Rows from block 10 of a small image classifier, named by matrix and row number. Rows with one number belong to one channel. Each number is 500 + 40 x the weight over its row's rms, rounded and kept within 0 to 999. All counts start at 0. Numbers have three digits each.
After each channel's rows are labels from the 100 images, of 14848, where the channel reaches its highest value: "place" is the part of the image that holds the peak. Only what is clearly more common there than usual is listed. The data: made-up road signs on poles.
# convs0: first 3x3 conv, stride 2 (model.blocks.10.convs.0.weight, 240x128x3x3, standardized in use, each kernel summed), inputs 0-127
# convs1: second 3x3 conv (model.blocks.10.convs.1.weight, 240x240x3x3, standardized in use, transposed, each kernel summed), outputs 0-119

convs0.78:487454515507487486482506430509550515439494491513504464537528449511465519475450534498479518525494565500512466514571565464545578469465496535501587489560563493479442484491457513465510529471474453460528515465515492461501481511500502543480539472494536496516510538546542485459459446473537502482510492431409455538542492528497470433486535501482474507510475463697414582523564534438457530490495
convs1.78:513470524429528446476496476532506416528538512527483534479457546551512449500544507456524525471497565513539494533448562476543484546474407497519479490518490505523490581466485513475512478551504517530565522553545468500485448456447444529507481562510510512542483500479527471507530519477453626467540568493465494550513478506546436388478457484429507474495543464543525546
place: bottom right

convs0.159:475502430518518481493443478499486487567550456518559486577528430499572445527499480537509510492512499542529496505483539455523475485627456531530529431474491522508428461467442490542521482547523537491491525510446539466535420530426496525420512561498562460484563460483528478565539493540462558477499500493498512557484462475510442481519512489493566465580465506460498461501473522435388551540498
convs1.159:456532462558544472507492521525482520452469534421507512569469487449485484537483512518437520476494531478465478482525420483533511497503599508447496488446459464484461503532479532552497517526479526487448482462477521534541529579482501562507418446406504561502459515510505468530563517460492552563549489492489433490574489608462516526522538519525481524494536497450491593
place: bottom right; middle right

convs0.116:475510508549538450507464497467498489549482540426555534584530492456530517516503517505560487500490484450527491536483524479537478464582583441492532492468547463510403491402490503471520533498504525518482510465447541556508398447527481511541549484544482559502455441454495422484497530489507474543543452500618459468450476477501525616511505513455508431507498479465551492484477509485476539564542
convs1.116:459487525502508429550574543454507485497508427538547499587498479555517550506490497478435451528536427474501454548438487565496513502505484524493476577456508463507548495557534528530494497565543533490510461534500623453524533602418477501495473418409526543467558484491520462463592500533528462482518427493495540528457479550503464526554507503511484527545542554448505530
place: top centre

convs0.34:431450515587499397474535489495573430422472476504499483473453499566527463529487530528506468554507557509447448520538533520512495508615480440446537515467450423532501445523504454469477498472574551466494481525546495535502545474480540549504564442437460476471475530520541504586467480553483488500511477460500580509502511475483445466568486464489543478516530529515567517542443527459529473498466
convs1.34:484582524474437567507439513464518481532511519468520479512578456433441513485476503533516428591471477531472532444581474552536498492537481462537510501472573444572518430479479528481445556486448492508452479408539505512485539551470534548479440554530463472528544432467489463464429492462501455489476479484492462492417554453547551563444532439522459434496529512502522498
place: centre; bottom centre

convs0.66:465463525529541523431562469488488476492557512449528484404464520555426422503516546505498521507503509469434433537451474602496524495510481520485472549501486490481552554548478545566471449508490481484507466452499447456496588499485457573435529445478502483450522478476483541577552495524528479542453571456523494484485535459463509479530504545594515520489484516523518501467526549499615464526432
convs1.66:550474483434539539434427505609488507484527512431501476484518482466546435507522473474515520434491351467540570509505507433517513528487479512483480482534532465522549510470521504548433547509477472478520472461528493500494494551509546542504452487577539473524511457462516463421441530523499550493485586518557459526501525457600469483521587463531455569527475476560541528
place: middle left

convs0.129:458436440543470425469489501516468413470442536462553423496468493499517479497472441495452539494482511411466436493505510506503528456481521521548569543520468518511566501478504485511504518510487510536530503482620499463466551457535506495472475513546525524456406519449467447554522503565513453557549485514539494509508511510493607480471494434529424471500524494567537509528554568535589535465491
convs1.129:451474488471478466499500477527439589523494471521469474499584488513465517547503518540490494506486533469508525522493559484510492541472517399538488501539543527531481483461512511486469536545548497482480479459488597547513569558519475612539503467453514536506515441473503535462550534521487519453402520474508465466484546534459483552539512445489502504571491442485526566
place: middle right; bottom centre

convs0.76:523536564447572541522527527486524420501558465483481461425520479520542453524540482512458466500501548475478456460563511505545487471480417523461439549508561539503383413522490536501461478538444520517526554476570497498497517517549506476516501501467532510491541488489496474551463491503520484517457491513583521583524423493466478472552531578461451409475481498480474488434476583568471518480537
convs1.76:501519428502520507484487487476481507484454540469447511550449441514464441501582528581508517601518468472506526504479485513466481510581455466472431495414530513525484493565535454555513458516497459496582510446553532549502527561506498483498478511523525525559455522492510503467446482465430472438497454498513516541522538506488465555511509500524496438464559530509565481
place: middle left; bottom left

convs0.65:534562478553499522537422568470489483604555475412483510543473522436551579518495504525500531496474453499489466530496494478467520464503515501484505509544468491507465527429476560492472512520451449526472524466491540541525488566485463495485600507553535542511446406488443457485486460436489466571450493496562586467484515480491496539531462483459539413487494502451483462519574537565482561555490
convs1.65:560464544515507459515471477501568535483487511491423558530495526469518490479473459553470528478532474516497506446555507488452473526542509575515514559417482502458524542490538569530505443526504499505493492598477533487459485512552487512516533550515482463482532469422448544506441567442573480537504512517471493470495537418570429457493539443612452548520491543555506491
place: middle left

convs0.25:379517503566530402535486494496465471472514491508537477497473529524446573482470474538409446537478482511522555506523518502502507455476531449551495557540462497474504414470457436481466508442515492518451509585486503546556504563496511534485500473492578519556489553452408553500514468456437541564467505529466485564501501463497544514532499538448519435547474472497511484513563558475567463504545
convs1.25:496514499465502491514539504482539565484455460490543507508498472515528402517490497509512457534514471475437481491537446479505490458474553514524569487473516518469445466505542530428468450462516535467524557486463511474533460479483471387518504414450535461557484468516530589514425515522507556507564467505443522448478579501469457486538581436501439488509550513562504482
place: bottom left

convs0.92:484436463533519497519525465501436473519468517524520554466532553485475472507585531452541530432497497412471581547514514557476505484483515504461509497503533465493497498542429540512450445472437597435509477543507514478423445518443476524524551499519513511490520532593471552508492433533500432390558567559491562558489530509512522472493490431549523488480496544502515534519487456521476416513460
convs1.92:505484564500519472444543494511526455524540473532528497461560504543463545574558457486525430443490434466427495523426496506506575519485499502519457514558513550496479431532471502507541505449499553508473496472546488447559540455420548511563509533564583433439503504487463425467465552472500424458510530495497564517512523492563438540452459530482553553548480477563533490
place: top right; bottom left

convs0.118:504518536550551534474523525483489467536466450499442437496525516490476529445524508523500466523505505552501540563559493565488497505465606462523475511512489484484473505564566466500495482508485455473443562484503543512472510460533515569514550468517468527523472534412463474499502459501498448550484490457513498473436544507562424427508542496554482552519487484332506531568425498434561516452536
convs1.118:533525437565579475553494497538534552427579530469640519538517490523549483529507540510522547616553480458521495547573494483399509485538485496540537466519432507476533505480571457432484498474517555412489522551527550528511486457546487449567481475517503500486475501494493583590435489527515436550546520519492505525502484502492495509519523505552518496440503502592460407
place: bottom left

convs0.55:526522527511558492494564511473511562460432432528424453583507548503495478518477497500501457491593495490502611512483531487482516496467524482613513493511501473467479474577554504589451507465498495431523515462445545510522510473503503530491527480497497443515502628529493495460527444462466462460462543465504446462460555489477496450538563470528507514548514478388463510479472516478567526474498
convs1.55:508500464531551486500510502545577505430588567513561514538475491541550485478520489430419500518486489350541504526479510507471520465477515498504489549535400447437568491517576544535510502497504538433502550502627500524480486480540487521519487471471504474510475504505545481554518538571531439519445517434469567571541487503517478514527471554503470506456454464465516464
place: bottom left

convs0.212:445515519532481472472496533462515520443512523545506498416436615477462540487465529461422522495517491492522519559547498503492492447472598483517491535479457531474575494480461453467491480534520545484530537486499508466452552472463470541511532615467462470515492514512522482539528586482494551475511447405488444525524464517519494409549494478542518598451485495428529460520492550487493509420549
convs1.212:558545513542489486492504477585503533487353551467484468494581490481509498471494523482466471428545595488460497518542508507544473478511536471453522500509456443502499441464511503509479485455520522514489496518477423548577510535425498468537498457433507477520487542506478526552554469483527568459505359532478532512526370558507515537497486528459501421488400530434507573
place: bottom right

convs0.188:534522505506451496467540502407551569525427445446548606475534530536446546493465445506542515505527433506504464504493553500499484480519461522503508453499545566453507453498550520488489507459497473544460493477498548507514386385540456449493492539462484585555476416498508479541505472513533446482533453553532511563512439525530505489476479485544502567447516518460492582493459537468511515467524
convs1.188:435545476502509446445492503559534503523563473530505498499431478461448569486567492495529406518450489495492488517463476603540468501477525556508571512473597547467476484501517456505564483580523455530530430497551511505496480484562468527491523495460477514435563437523505434491528470502497465555506527484478520488428469504531469486500444501525503460549503524441501398
place: middle right

convs0.204:453443577555521563497563566498508414520504499503480542468465545496515481524548545510541494534479477498423478510457509530484516465566439505534484514481498511485506460431497530541452446519512528481560467467534490527496537498545424448475541509471402488538508416504468479516505468414478484466463542443571499463523495501492418461530532439560547546473556471472541457525498514602580496510466
convs1.204:527555511478551544604441513478475436453463464434523505539568405495480451482536518508509521448491494500515535463458493476494487494544493586533428477504500482531516526477503571471561528530423454577475468475478474489511558564515398544426518456535438539460453550454400381468456473478489504557557560545568522550557491517442568504509582448604526477592493458451514505
place: bottom centre

convs0.174:474499514533516417441484528569491436492462509500543542421521475540446508458489597460480463477472531539540514483482479477555519512433583479495531570491545480534479543480502548545478492532523496555513466416439502504525509495510535522515519530515541465501479446473465521473467504479578482500476501540421514512505500430530444390547537529549525543529491514489541410458420471585487549504437
convs1.174:522526517465494551535456418504551478468505505511514491503511489475465504479439490528493469482437537481522500443518498483547482428493531524530497499497479514556509484499465500461572442498493527535510485474524424516518543559427472526466469507394473536501518487499489423554478542526585512564501554446551490438415502499512575535483558438571504456496488498524551591
place: bottom right; bottom centre

convs0.193:546477556542471539513477485502533549584440477515514514459529517526454583491494487498595489565472502506439543490499452493514525483502531471513450484477475486490421491512561458552503503504515500604486535500435535525546486547484489529513487452421458484519504506501491529530524494451510572499443452438541426445566433454541480495556498492538469552502501499524560415439475474436442432509579
convs1.193:588477563537509478525491511522493543535571507457470519541506508426455563546477520479540561505477478563463479450503544484513529496511495574480500460505476481567494498505461492522557464466450501509499479480437417456526526464430454469557510522544477523546488531514489547524529497513500499579486509515538459495490512449512595544426489521437487484475459541467540465
place: bottom centre; centre

convs0.103:497487520451484572474549497435541569536475571476499547569491514487490451530428536508511525479410475467536479516535569484506505605502422561524556481552465503475505493538514488468560461494497480456472443454515493485460566443548488518482483515511508448482465489577560525514547444480511478514545479478501506585449506570493514433458452426468511504489513434562481581461497467463494442516462
convs1.103:513523502526488484467495529552472479507514597543455463555471506535514396375458470502515489488445469498604480512440527495510491580471451452478514553548511502531503570458505444493469571579559439492545502511469504546512494561541520541525516516487489469511527466491556567443510525550434509489473486432503556527464499528453465515499463500460453530534488418495470525
place: top right

convs0.88:507481483502483526544507468480432439534504441490493594512555515470497499548516457447531494504492514473485423509468499471541462482626509444555455439487530509487444515422428522458564469487483513514515407510485526503534505556510472467544502511530465471485515491456444468584547542550521482504507523535537519484544413486561508565505481474475570509484507463418560484572500493550518561550562
convs1.88:539492574534493465553595551505529522509459466571541493418476532488479424499490512521496479417436502462437507480458520515486492510462507463515476521454534524501475572604438585578472528554515530481542478515488526542496497500525499508503500570525432559470565509520460437461547505463556531455495541527498486449454487496540458464530496507573482523505464555449496548
place: bottom right; top centre

convs0.157:487497473522517444453438479514504501440492561521515514414515470521455438517517510474468463524535519457522546503534478466526502528393518508466565514454493518529494475564491574513431521471508551493522477520498455517497467502479552482553493491465477507473459574397434637523487489510551491552545458485444555493530554514431507457484558511493514556538538502600527448512483530447443452478504
convs1.157:473416523462481504513519483509500520600499454535477481426504590526440505525517429475580522541480538508504472502498556496492533496443452453558465471585474511442456501504471485531520476468467517523555535491494486487476491469436498448496487544526514376407428494521428491454462552463456415464495473541552521502527491497465567442488444502435520470512457549497531493
place: top right; middle left

convs0.100:457545490475467557516499490434535567450498445420500511560486425470550493500436485525430538498452503560562476438465495501586526569494484444486514501494442565494450502441501468485639490505527473486560494463478496470473416493534512464482443515499473431571525480547516526506510512555461547498484489468452453537516497531554467544560543495457479465463467525549515527567546527506515491483532
convs1.100:480568517536441504505474510430401542459507533500423387569514502540487529491508514464499471554487486562449448439492517540491494542492490502434497428456496495571511501489488467515546512564461499479517509531491517455465457522472494529513551514481512511635528468498534480521508456478460439522541412504442508417482568492442474565538503503506525505482507566430457540
place: top right; middle right

convs0.142:533543486527448490476473522495471433448543476498485554462548516469512462542476485544503492486555473483515459409487500480567544546454547507500440470448476496504516552496493507524475446499540546564439496454518553562474463515471533550527439455459453578529454516417525576518501455509518461584438431484469541416526497480572442449529496486566511487547492478488595543555484464456500493491525
convs1.142:485519539524556453558581432512479500565506451501532474548468518483513446546411474522520482495465509450517452466538502536480501449511538573549531564530533516448491537469466520519558499466486472505461489521552529447503453488554530454444489491428466484528484477487502514473486485570503506569422544582536507508483518475447475488495513476514547486477502520437449492
place: top centre; bottom centre

convs0.104:485512567503498584545542461483455501508492502476561528459472450516478503457499543490490571465489506519507422516506464589487488468445470523508496561551460450470521522468533426587463513469491525526503541516440528459505509520482461519492487504551517617471559441490413548407497462549437488497537528516497506499553521498506565470536532506458536436506522543464556521515511430494418527446428
convs1.104:543540462483521544522459469616434515562520453449491471516528515524503525529468459555473435498489508546503487522483518484532505475480495438528507450578561588511487461407523501477501431379448474528463483503449455484474439500503489501514464480519490498550504489516407470469466453509490467544503517448484502481546525496527487501474504494493480465532512523505507560
place: bottom centre

convs0.4:561507453481494490526505559482466434596504504409515531582569517507479510497530442480570517510542447477492468537464528487539474455466442510519523507478485487472465518488489437510570485475472512548473484519458570506540478500576491480587525472530520540480510425553465494496497497464480489495427492538653515439448537462496509503507490476536464476500536486454545438523537506454497486612474
convs1.4:489518476465570450492532457464527500524525489496484519482431513520528487501518480507407602592430518487534436550444479486495513585506511505517456508495456505488495489544507538544526433503537522518518550544445516534546527532503464495491542514510439499450432599447509472459552570527460473492503494483508535577533531538475478508472438460580475519447507531518573393
place: top left

convs0.18:463527510454574475517518468483512485555481419495489504567505511452499545512481503510532493519497469499473566520479599470477510509536494498512472472484496507469446502478566498468491501541526428447475452476411489464556422466583607469529465426539527560479473483506492461503512490510593508546523468469632574459500510483494479509506507449419500467523526516494532496438589555513456519524490
convs1.18:515548565559449459434533446525552493463514510495509562479464521441467512483523531488496565500414495497539532480476474529476414511503463493540493478487459488508554492545497507490565456597505427532496494466502561486476496532586483523517526508492487518507519493464461485491522500529520519495489581513486553502525525491541512531447544545490485482489538504534480444
place: top left

convs0.94:439476447475439489441517466476462453420462431483534510549472542543548409493545442494502546496476484463495471494528547474554462474449478559514519488529566520480493502446521477488576448530481485506488467563415510493511461494584511509507456466468545471487550509592457521523520484552517509525494487485563553478548461474480528545553473506495543433523497465574471440602556494473527524581503
convs1.94:518484494457410475521515493552521489504454511505410489475565498447472522430500474493477531522516479505543517545540454484510500487577534536537457479542476547467508503487490434467523538507488445534467505506539537488503497523585489507571502492597468485504529487479480447455475512428402531500540600535536550436563461429520500545474557476492477519494508499568392492
place: bottom left

convs0.218:411488498485540568503549527508514538521516449402536462517529477524548543445450499510512547519489471526569429475488551543578436522490446488479476537465536508518463486420509493503638549522525467478478540479450446473530431500493433508559501543538533465460507469557526452531524455446458475527535533502505503531462490505539530527562498520437490486462479505398526484546518544482456565502491
convs1.218:412519489480503531455488537522449552490517485496426488565479493445491507371478496552474497487532504595471510393471441493504540516529458484496433471537553552487534486401478478482527494507518468548516516550430514499525524585456472544451474491496469491527462547523518521461543467509488497488583418527456450479474628474540468524487479519473525526525535470468536515
place: top right

convs0.72:399450556534498546523511467502432453477529519526525537487468568479429422497473514471431514527496522494447469503457444514499518542510519496506506409489496534538573543517558495494455488519460521462533474549543488498510583458529491488499537485547476475469453452455436587472508489483546472479594522515441529551542438508483528493521515447557516619443497562440525510498490500549453503478461
convs1.72:465491494451500539499448502540516473512505462563499514479608455494508516571476437515562488455501535553523460504492541497519542506503482534535558468531523520478485502398541511517440537481481533556444522454487524508511509438495452533516534464504429472580512524498517435489530484470567504515510471565506520503596503466572550458512572427533540483499487563443480480
place: bottom left; bottom centre

convs0.15:349520471493531476491451469530474402549432566510473511505476447531581535546530474487474499527497491533502521472527549507474508495445498516507517462549532491474538450460553547535476536464535543468489544535458480491547501548488478492493459397578472505441472499417496479518543530512484436470536487450483545478548471474483549427504541447472505491549531545434536479494592483533529522500560
convs1.15:533572550485472524496555511444460505487490531490562537445563498523480454538458547457494480515504457480493501533529512488543499537553576486517537490521527515511485463465569502482456494516477429549473503517508501489533527530547478455521442439465474484500465466461382567517410617465517563553520531574547395602530476482475546559527550467500430469534458489465544523
place: centre

convs0.38:499480507537503445496486562431489548515533535491468492498569490465498498473515512455521495461485456442517503501516483507529478473530513447539496524480450505537563514447507580498537501530464536505537460484537474572431528489430469553469578533496447405579462522429515488500496504573461564480501525501504442436444438483523500510557468462447601478523575481591557490507528457566456448455509
convs1.38:590500506501424549540483534602550451483496491568497458522542499490508452460474455494493473464549527421456498516485490466529481513437476551489446514484468439551484505429461461465437512527529519445497484528513449466527556569455439492476497563472467486519504485452544547455536508499425467463564449519508489451510470492523488578530435471570514538492502542417552470
place: top centre; middle right

convs0.213:509496503479573469523516509446408468537479495460513480550565553496530530518589447459538450463606482476518498555538487482518444481533463487551469470483494551481424456491494526580462465466491481434563512479499534523519487493406465546492563515552479444495473553474461412493487527531477545420467507461523458489416584493513488522501478491506501518573485503440519472510496515520555569547517
convs1.213:513445443455523468445522546492408514485488507457568546538441529559542444443520540454466497504518483380506562509486531496486481467470517496515515519458452464546527515534568511577478530530466470502456538499521474469490499501550542444498435417501511518407478489501443451538539507497547549608420482424502531475545508521433458530583549483572496475513458486509503509
place: centre

convs0.183:485481499551540495518510514490535539417608489534488482453494491468493478533471554454487499551511560506525465497490468493579546450474479497587516486490474439481536467526451469505496508526518440462490498433554513543508510485435489544493528509509521437487469498386557522451497481461542542516471560488462474499450499529523564645539539494492460463471490504502527480443461548518601548435450
convs1.183:423463513483481530488445475455408525453522516470527439454559466540582518423548543413548495428509541515517549502462537514511488486471479415491501482486473481500544484470556549455493548505450506503467504509564582485510472546497530491586381487454511566486508443446387536484516548538526520478509494517474391501458525488478544420512541531499479462518473552490568559
place: bottom right

convs0.54:447464455544420519519548497500406417494499479471509518509487534546443475533572498463460505527466490424457464500531501528509495461466513575490530590539555495500505508520484575454500490546483484499542506485415522461477544507536491507539489441553552516484551486527502487458530530506512459479447513506437528512506492535493545534500513411517539426506526496611488414566519411418502527528546
convs1.54:483590488466475525516511516487486499450520540468448470483512528505460447583445491492466556481481541423486527560545475441484533515440476491543511452527441507517507489566531548476494489479473426438515495517525510541488510509588519555504484508523569475569486496527543464472512433505473585485512550522567491591525520552455447477566545444445470474568526432463521497
place: bottom left

convs0.160:431436526487449488540559476466473535489481498457571529574481495561528562532511472479524499501467493489560490507511571478562495477470460491528557495553496521469461492471484536498596514502455484489446484463455488458540481462561487539536537488535523485562568416543512565537503455449451437449526479553533456525477477485537569412544501445492462463473515451410532487516561522482447558480445
convs1.160:436562439486488506536454507431526468483467518449509525480471445490519557483462522513426468536532523498562495449533444547466548502528518476466492441533509503451556480515564452486484524452539443519524525587486505531563459512587486473498557528474528520437504438556525542468493460516455497516521477473517504550482510518505431501517497521517479535456510474437489482
place: top right

convs0.50:537510492504611505512528526457414453506495490486455455522568509467462527488568537523485488505487534524494507547588512491482492468479511469511532491485481522491416482474578601517487497458458477454536551509505574545514484476493447534476576467512507502481461547541461426442493479486437509488501538380508472486415560517513437534492543574488465454497497478582472449584505492502518511513546
convs1.50:501514408459534490493469545463504491610567514502554603517453530490556502549530508501479526558539469423489524477477481467399516531535454506517456485497502437480554565526518464499505465478478505414549527472530505449456470533490524455513526499537532458475489502543550496506497506510462528499452490482483533490469537488563475440579482523546505536485519399472460545
place: bottom centre; middle right

convs0.231:482530495517440546487455524477469495482505466433539482498551503562514523533429526481514542554499455444456529495553514534496537427449476552503570515486488507498565510512441503453516463469421516494503475591463536485523527483473510480466537471633486561434567499498405540450501470516491484504462523477545488377573481462538522527545489481495521545469525535404508524475529453514519514535532
convs1.231:507522542399503538496521496518514522553477511527507510444513505436531478514442448502495538452554547488502501458577532488483495546521517629466464487506486490520526464476397536436502523493491472488451461463565522513525544501511424465522524490497434467476540413491508491493497568536472509453381500454523524512517531542621530524479529404544453510469551541530514459
place: top right; bottom centre

convs0.96:510485461520484526537467485486510573518517522514509412577509504475502545433461515470450445458434573480534472467550503492507537530435473556501517471529516592496470491486419522461553552516494467459551414490550480509457478481575488534519595483477523505535524461530504511502486485477506522449487471420510467576485455521477548555480516497422472473495486477634462556550522516486460445485533
convs1.96:495491513452514470499495467494480529502484544455397502506513519531472450437537533411467502505449611482477495528476500525493461513497448477499477517457491500436487571458467498494512463572534522440578545488491493504446512472417475624482469491539501538532499477482492476494504430488501499489546548498404476554502534476463482497492413519454513522522590468479533493
place: bottom centre

convs0.51:514474406502512480498485471500501395567477490473486484506492477500484443550541539473503475537504537451475448516542545471520502534539419555458505533544590513502519478448526603469458469519546505489521478485472531519510440479624535528530486429508533567479465502503456530514475437492517511470483530436589568568476520473479462465534462462519498433498532494609492462522515547457480540501489
convs1.51:443538488459492513520490476526432579519485547454409496498504498475454489520513468511482547467532499493554503565563476508485491501519466544550569471560541547513545489503500475547521488514517425482474488480484624523503552524611458575522562474531458517472517432470485459459492483482476509460516529502517482456534572548428560478497532473461495482455542534518466525
place: bottom left; middle left

convs0.200:533475481609519447445517542469471542511513501451487463564545580520454522543542490566534487486493494516476514507423510533474487515453523470602536462482415499492480460464517461531497488509488520512466506505442526513547526489452449532510582475422497466515532533410527549472488480518466517547457511446498460541520549496456428405569555553553458546547479532456432470484451505526497453503504
convs1.200:516524454524539496489450489511530508419510526402549455537475448518540573496504509517467484444466463447485469460515475439492493531477489514518571457518407416571486460507538536483457472428505602474492531515521464478463506405402500535530483462426543513461436540461529494512551497467501495544596512478501496557520474496518483506471465454462481530487448524498528444
place: bottom left

convs0.93:515512505497513489525507523433483468557514479431501608561606504476610528494513425484550481518525442416472492514506511467436473420515483470524470515526515515466465501460519492459499508504511470534442497509433508467482476534513491516485540524550487575511521487506486484470492541524470482500429490584539514494542494442491532613487493445477502441570544491450550450566613507501489526486525
convs1.93:520511584518538443490500526562551478565492473528595511555444516534498453488461503531361536525447495458507501510511477517465512529486543507501466503466414476494519465570489620524507444505549546535530495570478567539534546456499460466502532500534451532490492577496466499503446510526512531466533442476474479537558490499502484538510424486563483598471442465486421466
place: top left

convs0.145:495521448511468532494490504540477493583500462443456611471436493507545496555543496458502507504493467494486499574514463466523456408585486523485461505495466543503472458446506594467517506461494485530542532498473498482504479528528470443520478485563519559465501398587466465482478523525463478542483469514658472455474498463544485547460494552461511487540533512471492440439501509556473508548527
convs1.145:492495554483487485493466559545517484468465465529502512495464524494507477484451523539402557460488495525532480497517479461486493506482463535506372542501477515503500524506430534493459516521454449562511452484439503496511488565498473446488571493472452538457456547553555422477556475501512504500503520453527600518507525615506468468516487481522497491531515436556547509
place: middle left

convs0.155:451478463514452572515514438477532501468506492474448479557531502478551528533431548557508515529490526519506529502459563462554499600503500452510523456497503476496499499452486525559575512530531490466552450437557480504459440497505435461455536515545485455511448532562552429521512484501484438445557552473516490591431505553538507528523576463413484439506489489425455568469506556468469503485508
convs1.155:458480494507478533590518505495472464383510462502552474543479477526480534483581497499541470494497477539489489472525524504504528524520454500451469504505554549473558539444469420524516487566510496449524491533501538485516468548490501522554471494435475493554493527500423512486525475473536429535471410521402461498465602492496378526486472522489530551483517513449405547
place: bottom right

convs0.46:522493520520467461417433484449494567552491469427509528553496476494560481539484502494467493511509504487510511548503518530489487516522499463520534502485498507483450514495551483522533459507510523503431475483456488454494481480567524494505541510573503540514544519480564465488509407581512453484491502482652552498564499462512523598527460428528514419576524497389516433502455481520451525525423
convs1.46:551477501530487448495501446495529389564519556453462454560453554507569532419457543523360497526449470471498505447530446499480531468462493505480462479464436522434535495516494516508488511546602537549478514518496557512492516547566506557558483457407547555475539440438454515553448508518464431511563582489495564483492485537476511500448497479462488533468545486495493542
place: top left